config.toml
model = "model that answers yes/no questions on an image's attributes"
dataset = "histories of elementary cellular automata, time running down"
train_examples = 73750
image_size = 40
crop_scale_min = 0.8
horizontal_flip = false
translate = 0.06
questions_per_image = 4
encoder_arch = "convnext_v2"
encoder_isotropic = false
encoder_norm = "rmsnorm"
encoder_activation = "geglu"
encoder_mlp_ratio = 4
encoder_inner_norm = false
encoder_drop_path = 0.1
encoder_patch_size = [2, 2]
encoder_depths = [2, 4, 2]
encoder_widths = [48, 96, 192]
encoder_kernel_size = 7
fusion = "prefix"
fusion_encoder_width = 192
fusion_encoder_layers = 10
fusion_encoder_norm = "rmsnorm"
fusion_encoder_norm_position = "post"
fusion_encoder_activation = "star_relu"
fusion_encoder_mlp_ratio = 4
fusion_encoder_head_dim = 16
fusion_encoder_fused_qkv = false
fusion_encoder_bias = "none"
fusion_encoder_qk_norm = false
fusion_encoder_parallel_block = false
fusion_encoder_inner_norm = false
fusion_encoder_positions = "rope"
fusion_encoder_connector = "mlp"
init = "torch_default"
residual_init = "none"
optimizer = "soap"
beta2 = 0.99
lr = 0.002
beta1 = 0.95
shampoo_beta = 0.99
eps = 1e-08
precondition_frequency = 16
max_precond_dim = 1024
one_sided = false
adamw_lr_other_params = 0.0028
grad_clip = 1.0
steps = 13000
batch_size = 128
epochs = 22.6
lr_schedule = "cosine"
final_lr_fraction = 0.1
warmup_steps = 650
weight_decay = 0.2
adamw_weight_decay_other_params = 0.01
Rows from block 2 of the fusion encoder, named by matrix and row number. Rows with one number belong to one attention dimension. Each number is 500 + 25 x the weight over the matrix's rms, rounded and kept within 0 to 999. All counts start at 0. Numbers have three digits each.
# v: attention value (fusion_encoder.blocks.2.attn.v.weight, 192x192), inputs 96-191
# proj: attention output (fusion_encoder.blocks.2.attn.proj.weight, 192x192, transposed), outputs 96-191
v.75:503455471473453518474538481510515454478495512502490502541484497531535513463485530453523492550530507507514504484545479499462507514523503500542467545534511523509501503490479488495476454565455482527488519494473503562481527526495483479483517514452447475463489527512473516508501526500508505513
v.76:500499504485494529475469507485480525465490526538515501482463483446500529490495521474473519483430493522503486532492493516478509445533528491471475529495497531477502470496479473515497490489525514482469497515495472488499477504489462545541485496492515490518534481465533530503547508506473543485
v.77:522497471510504503563538528504494532491536529493479479455502493512455503493503531501536514547538517487509513488517497550498487519512542477491514508465533481447553489500442520507500493519508487508495528544512533470452493513504461509455513493516480525503492457523472501487509459516481517548
v.78:488494490460526516495476448492541482492453476476528496525507509523533483527499546445505503488554491489505491485525460486498488473491454510525534517531489484483429470482471483522527494489500466494452513514544483508489476472462475508521486535501508518496512504496502509509535510521499508432
v.79:515485490517515523528523476471483503488504499494508486498488489491474446491508480493478475503512511507487531458517516500479511506526490486506481453508519522506521492510525487503491496528504530499450490519502511548512499527491492507473537459474453524534501515512483468488521537479482521460
v.80:512539495540455487515522508506486501471460473448507505531495469503496543518474472491522465516487493444502453460451501487516531525495570505496492457534479550509505502455469465518500500534476503508472527447488520472481486472507504521493476458505490490536500439517501499509474508483503507521
v.81:490530549527472503519514508515526516482495435475518539515510501508498523523507445497465491526508553473482498505466489486458520483523553536479504532513493541501534491504456511495520508482519464539505491516449532513482474532508532518553487511543470510475523496543528529462544476516450488514
v.82:505494454496441490535492529435492499545495487458489488497452490565525511495475532469519534488530488524500480535487520518479517522490531489513527495455538526468515495507489485535531502475517489527498528499484521500518513503498514503477509496500441490509536510483502520497492493469519463475
v.83:507447502411524539463513486493464506457493508564531472523448497520510503544552557494540526441472466503449531498513509459520544535495532526516518502510496461499507473507514529516508521481474509496491500477522510494491519456452542481522513535514507501482461574497523527451487509511512500469
v.84:534470473453506545465515501477466529533487500520495480509496516493490483528500526566549492488505475490472520526527513526561497463450470519558517502487513494478509501449465502527564487506519498479531516508487515498505522513451528497477522465498488490511506556458524490534487528508478496492
v.85:493477461460470494520484506468511461535537487477535460474473488487488517514517507520493500462525481525448478496452496496500509541521504501438492505462497515545522515496478487545515461482497464491507538473482551485509497517524482519484507512523526497531488477492496470517493496465525483489
v.86:465465496513492506542517485484525460447560507504491464501494476490502515503515523501528463503492516476504491444453513541511483552498512457476475467495505480525501535495494503463500452479490453435484507541482507499500507498493504504471511510495556495518482475503538523508462551496548506543
v.87:475490517464491473447502517490517488521502486493505484537491501504517534477489452533455536485525479505531522491509487488501538475487508536532503506466513455474498536492537513527500478561492528478480476542480517521489495480528472545523497488497464466469493520493525454491525466540489501488
v.88:518497501496459497464511532531492482527464477483494553543455462510521524471487525524496541484480495533474538510513492507471560492503489513467556529537495489483486503520491472465508507513570531532504515538509490483506458476492500515520531507488494491506494540486472551456532525522465522501
v.89:513527522470497502501531520459498511529498527520508481511495496514490460511532495502489475518514516467510493487532467496487491500465524508482506501492519515508526482533474497526515475547503524515507468495487511500537484460480512498520497499504496474504446524507528460472513489474460485499
v.90:487484501476456531502468506489565524493534482496502511500502483538505463442527501449540481507533515507473481499551480487507539478537474507540493480500495494524470477524490473449475502475477494483513481492479461504530521482489484527504471473451551559475504484516482519474487534505542529494
v.91:495549513538504473466491470481501432482474512507511506475469491502488423509477521530538494512473487518510503534485502525495489487511480492501485457538487449494461534487490489450506492507489495489460514494488496529499487575507498486553474530507497523552517471505485543503527507530483509502
v.92:440460507472506500497486469407488504482488492508486510487509507514492507482540484500483496454533509498530504512503489497537459508508454537513500546492485492530482496528554499560516483501521497442527451521485531489555475465522525501488476505460496501483484480430506507465540507530520492529
v.93:508530499468505514465482449516485484541467516497499536514470512510479449528543483506495512503518484435469524487501508489501461482500493535535498506519502505482449446487525531535526507542484519518536501475509468494485484468522486487469478480562481518510559525488521480497497508472512475488
v.94:504461462514498451528499535501517474468510473536503513516481480462515466460548495500454540532486513516536515508506509524505494504526494497528510532483519501475483475486495489503490513539484495492522467515515518491507496475493492508502491513447457474463464498463530494483571543535509473492
v.95:473464495502509534462498492465492444506494513511491485466488455486551520490523461430452503478472498512503576499519543549479506470504476491495567516518485436447492513526501504469462451478517514473515556519508461517474495521513500505528518546436496481501498507496488481526454516524523481531
v.96:510533512558461489498530507520468497503504474502509485470480506485474520468489498485494475506524480515518422489472516501532508505567493474505480508492490548498504511510521523499483476521512506481476504472467511471511485518509545461486455496531522484504513538524481472485497482506533478520
v.97:552470499489455486464532488538498474487532518521487494510528498489533488460500497449514495493511490496505513544473504472492478528486505501476472492473548533509487477494468493506493491504465502526516539487517485516513503512480504463455494490436470499511482508528496530440500534532526458501
v.98:561499486496497509493480511473524490523511517511488516447488489489486516518440507483517469475506497466485500469497489510511496461492491486531480473508499506477500473477503480498514488560519499519515492479503491502477482507480450484524477499500492531517542486487511520476440481537484502482
v.99:521462480545493482521503487495470480491511486501535477488478467502498510509496469479505520525517527499468490503500519459454499530471513519487460517445484505515499486496497493492537480478504551540529459515490501494520486516506466493499541504507481511556461479544484518475488538489514490503
v.100:518510512509538523464469541507527518459488531492504508509524486506543518549486514485546517497470504484507498522495486503513467512492497523516501499527482471493500497520503468488449494465493489475519479478506538505464495476483515511526525486567470503511527517523524520516516530516481489522
v.101:526511514552473466490524514525536498527529540505520525505497536509486470452483466476511468489551526503510490495500474464495525482459477467475499490524513494517487518530543473505501528509509498551499502498525478473554481486509540489483439491494496484469509513563478513558514461451491493488
v.102:527518492490459548545515525487482496453554514478522520519479481481531460507531518518466492459479477477455503472486544505477516492524561550548462520512537459512522485468480496505498479506485504482434495481501511534500484507478501499498527513499498513482480532485472520537527521511494501489
v.103:518502520502479524500468472535497483500489508489491482507465497520481548483483482486511494482462451545533498500496457514504549525467460487568522502547515497481497513548543509490527543489519505488501515523482486506523532469503528501531481502514512487491499516513469508500498535500486472507
proj.75:451533516492458478503500510502519526506497469509556515480501514490494486511518482541487515510513505474477490527409501498486486495478526480482525505490420522499499518505556522519445482429533507470557508508517485451568518512500540543537519510516494534491490519485486540470473485505516492514
proj.76:477506494457522503496510502452497450495453502466519530522537493528544485474483476478508424482497532498519476472504522506486499542493483504527512455485478481533468514496502519478502525545500477519485542486488476473474473531495513464496488494452504509512466531490496494475485476494528504526
proj.77:506519541467524486482499522511520506500523495482492502504497510525510501505480479508460533476508499513487470498533508499487488476538507519518461523478445466554490540518547543502507462493534503479514471471473535506526479491469532493505508502479535487493490519485504511521519545490487505450
proj.78:496488515528465496542508496466504498527483489546502504492486493485524499484509444557478484515486486490517461515500499512489488530503494503494533498469475484519519523540526504548486507503511524533545490544494481473520526520505501467502489469478464502498463506458534507478464506544511481576
proj.79:488547513505507464479476542507494485515487495520527510492502505491529495502501548486511477477519509512494477519526506499479485473481489493488536465464454474481508481491479487507478523507518462518526512494493515481527528494513516555527457508472545547452521491509487526518474460518530490565
proj.80:492504466498482497497533516492523513477517536504497532482500470530527479471600491502495511450462490515475480509517498505519455515516453568493516519519491470502493504527527473507508462520501518488482488506538490487538523516461507517484483518538543493510488530483528507526489469483477473509
proj.81:502541484463502494514485494442506490460486522552499517496509465484480485461537478547491514467539479497465521497539494499514516476475504503483502497513518492483490515544521471557464460527488542507457498442503493485498517476517525479479488507512528507505459505483479461524496487490533515552
proj.82:508490494480542536473486492521491485489499511512504534521524504485500513491529501505501474514480521504497455482495515533533496549546563515491504480543490447519498496524487526519510537556517506462489507520499515496475493455546509519531483489477509525522525522542518506506532431497515500520
proj.83:502498489510531484530463433496485475510501466475503490483505447562543478473493494510554506529473532502499489501488474494471497483476507472453461522510468498480454506518467481499478539469527526474457518501471492477489511480510466518478472486495510472536502467503484520475523518474510437493
proj.84:495529507486498507514451480519523490462486465505475493518492481496514481480484487489503483517491505519500453483461452465485557483525450512503458513495472508505473529510503449468500570484494506506500534473464518547445469507510500497550493507483478462496440500515469523446509487469497476490
proj.85:499437469479500512471493479516504520478465524513503529483540532496479530457526523504473548519465461533522491540508501494530520504503497486497499551552482483479487510485463514465477505492539536441505516489520508517513493450541498477496481474492488471493525514508485535489510465501458518518
proj.86:512510484501515485461524510506484506513538547505511527497495511466500499509531478488481520483518492512558515524527491508483501500511483478452485547529500486493467482468477541511499503485521512510502491481498451550504483526504498518513516495434494519492514462500484472521510463463504486489
proj.87:502496494507526572513477469474481513483500497564496527451512483495499469532486560543519501469491495481508465472481533547510476507497441514524479466508485485492487432521510526468471509476484461521563476470498515480493532515475519508481513449503521523516502490550481513511470492487544549513
proj.88:504504542504564495516530512509502506472502477514488473461518487487522512475506493510549483517504528516503536476560461514500484513495502497541499475501499501528546507516515525504482504536470525499460479456467525505500485490520487467486476501513502461524489513505506494502494489490492487524
proj.89:486490493502497518517466482486516455485461471535523526507495469456512500487469463507495505486525518478507494497516541486534483516510462481499471492544472533519499517506516490504507505483471477480491507499475509469446503533517484488519520493519485553493515475499495487550485477482501496504
proj.90:551508479517548494536538538532466496515492512509494498495539485494471479519505521523528531496522501483494514434524520495503499523455512501482480508504470551517501513481473498510487511502516489508493470553526493517497557494514497489482496517532463530477472511492528478473523488491470472440
proj.91:468457532489523490498517509540543551510487490483480501497503456525494513499528486514497501527506488486511467478520480482501500476463494551512520503482519504563512499516520512515474530524509498525489497450479513527492499520499469529474501494467517439469481512536502460512538502501490481508
proj.92:523551473491531552523509541540523470537506528517520454450506485517499468492511547504504503487495476444472476432471504510524475531530458456471513472496470525479527500494489481438512491521499511530502461457508465526483528529512457506518508502480487534482510494479500553482539498497487540515
proj.93:479436554516504508516471498475499499497483466532493493478524456515522489516481499506511507493485519490487472505468474478481507491479449502485470524478510502492483527512507544455527489463504530472488506515516561500480474491460508485539480521495528499520481479504536499489494472539517508518
proj.94:503505477479515511506486453509499484497485488503532496464536522473511516535471554474515476500514512496488520504465499485496450482520496463499527508475492515506468504499532531506502493512486481533503482464503475524487493513493513496475523522493487490521546477510452513499434484480530560501
proj.95:471476508500481507517490460592518505509547488477483467459498563551443504508511526504507480512504547531501497475531528476516519451526523504482498519484507539542489441477466539508524526503439493492529495505454520511548537502507536497512515448506469505523507475502440529488497483483469548472
proj.96:490486510455477491518495505492541507511489476444473514513534466494546465497472472491462522473532537475478487477480515500431500498462480491506513493517502449495469508509485497554526500478513499508509492517565492487505494478491465500521500497492509500497500466505532584482480522493470519537
proj.97:482476462512499527504478501489472540506490510506537478488537525488548525547537487530488482482488482440494517487439504491502467499518497470507506465493480533461530503494506481518491509520506504519473455526489507492534511510550498492561521511549518509499516521465471493503562501503513520513
proj.98:456483503505540515472506498521472519516485510473500474498470482502493476521499505506522526486513506537503531552534497473482551490479459488492493554507529463523477527524466540474513483445479488492480532513533484517539536497524546523533486492519509482497515459499501488519544532460529496512
proj.99:483507517516495515486528506480547506456490518487516519493531511533516487531511497517481497496501467459496487514505512469529487494551516443501507480527510457482536490525501487510521497501562450482482507507559494528471493474524499527519473487496509540487534494452524496489533451505490552505
proj.100:494487515514473518480520478473499493520500426536535534497514521517484503448499482512477445466470487532471465520523508523485523472469488519486473495483488497507515499477499484500483510498505542464482506515497478519456493486522542498531496465505494491520503508510500495485488490446486516481
proj.101:466465505469507465502464500487456503489533510504494530489504569486499510557539493536504541492487487523509545465460507497489529493444521480510536524478515509511482475498512493455524505525504506490523506495497524528487485511480470533526537525469463507498459504468496487459508529512500502513
proj.102:523446485529525505464477512518565530519470512466497487466510509509523509521484526480549491511520515495519521471522528464505498556447485464493472477537514484473460486522469466513491476524473491499502523540508510467518488497526512479485518503537481478502518501518480494515511483487514560494
proj.103:495489489526506482507524514477491496478484502509513521516539538514485514471518504501479490511536548539491464489473528432468499428486527506437532520446474514488473496479495508472498551527464479489516478474509522509520529532492442532531546516519475520487520498467520529498531510512489499482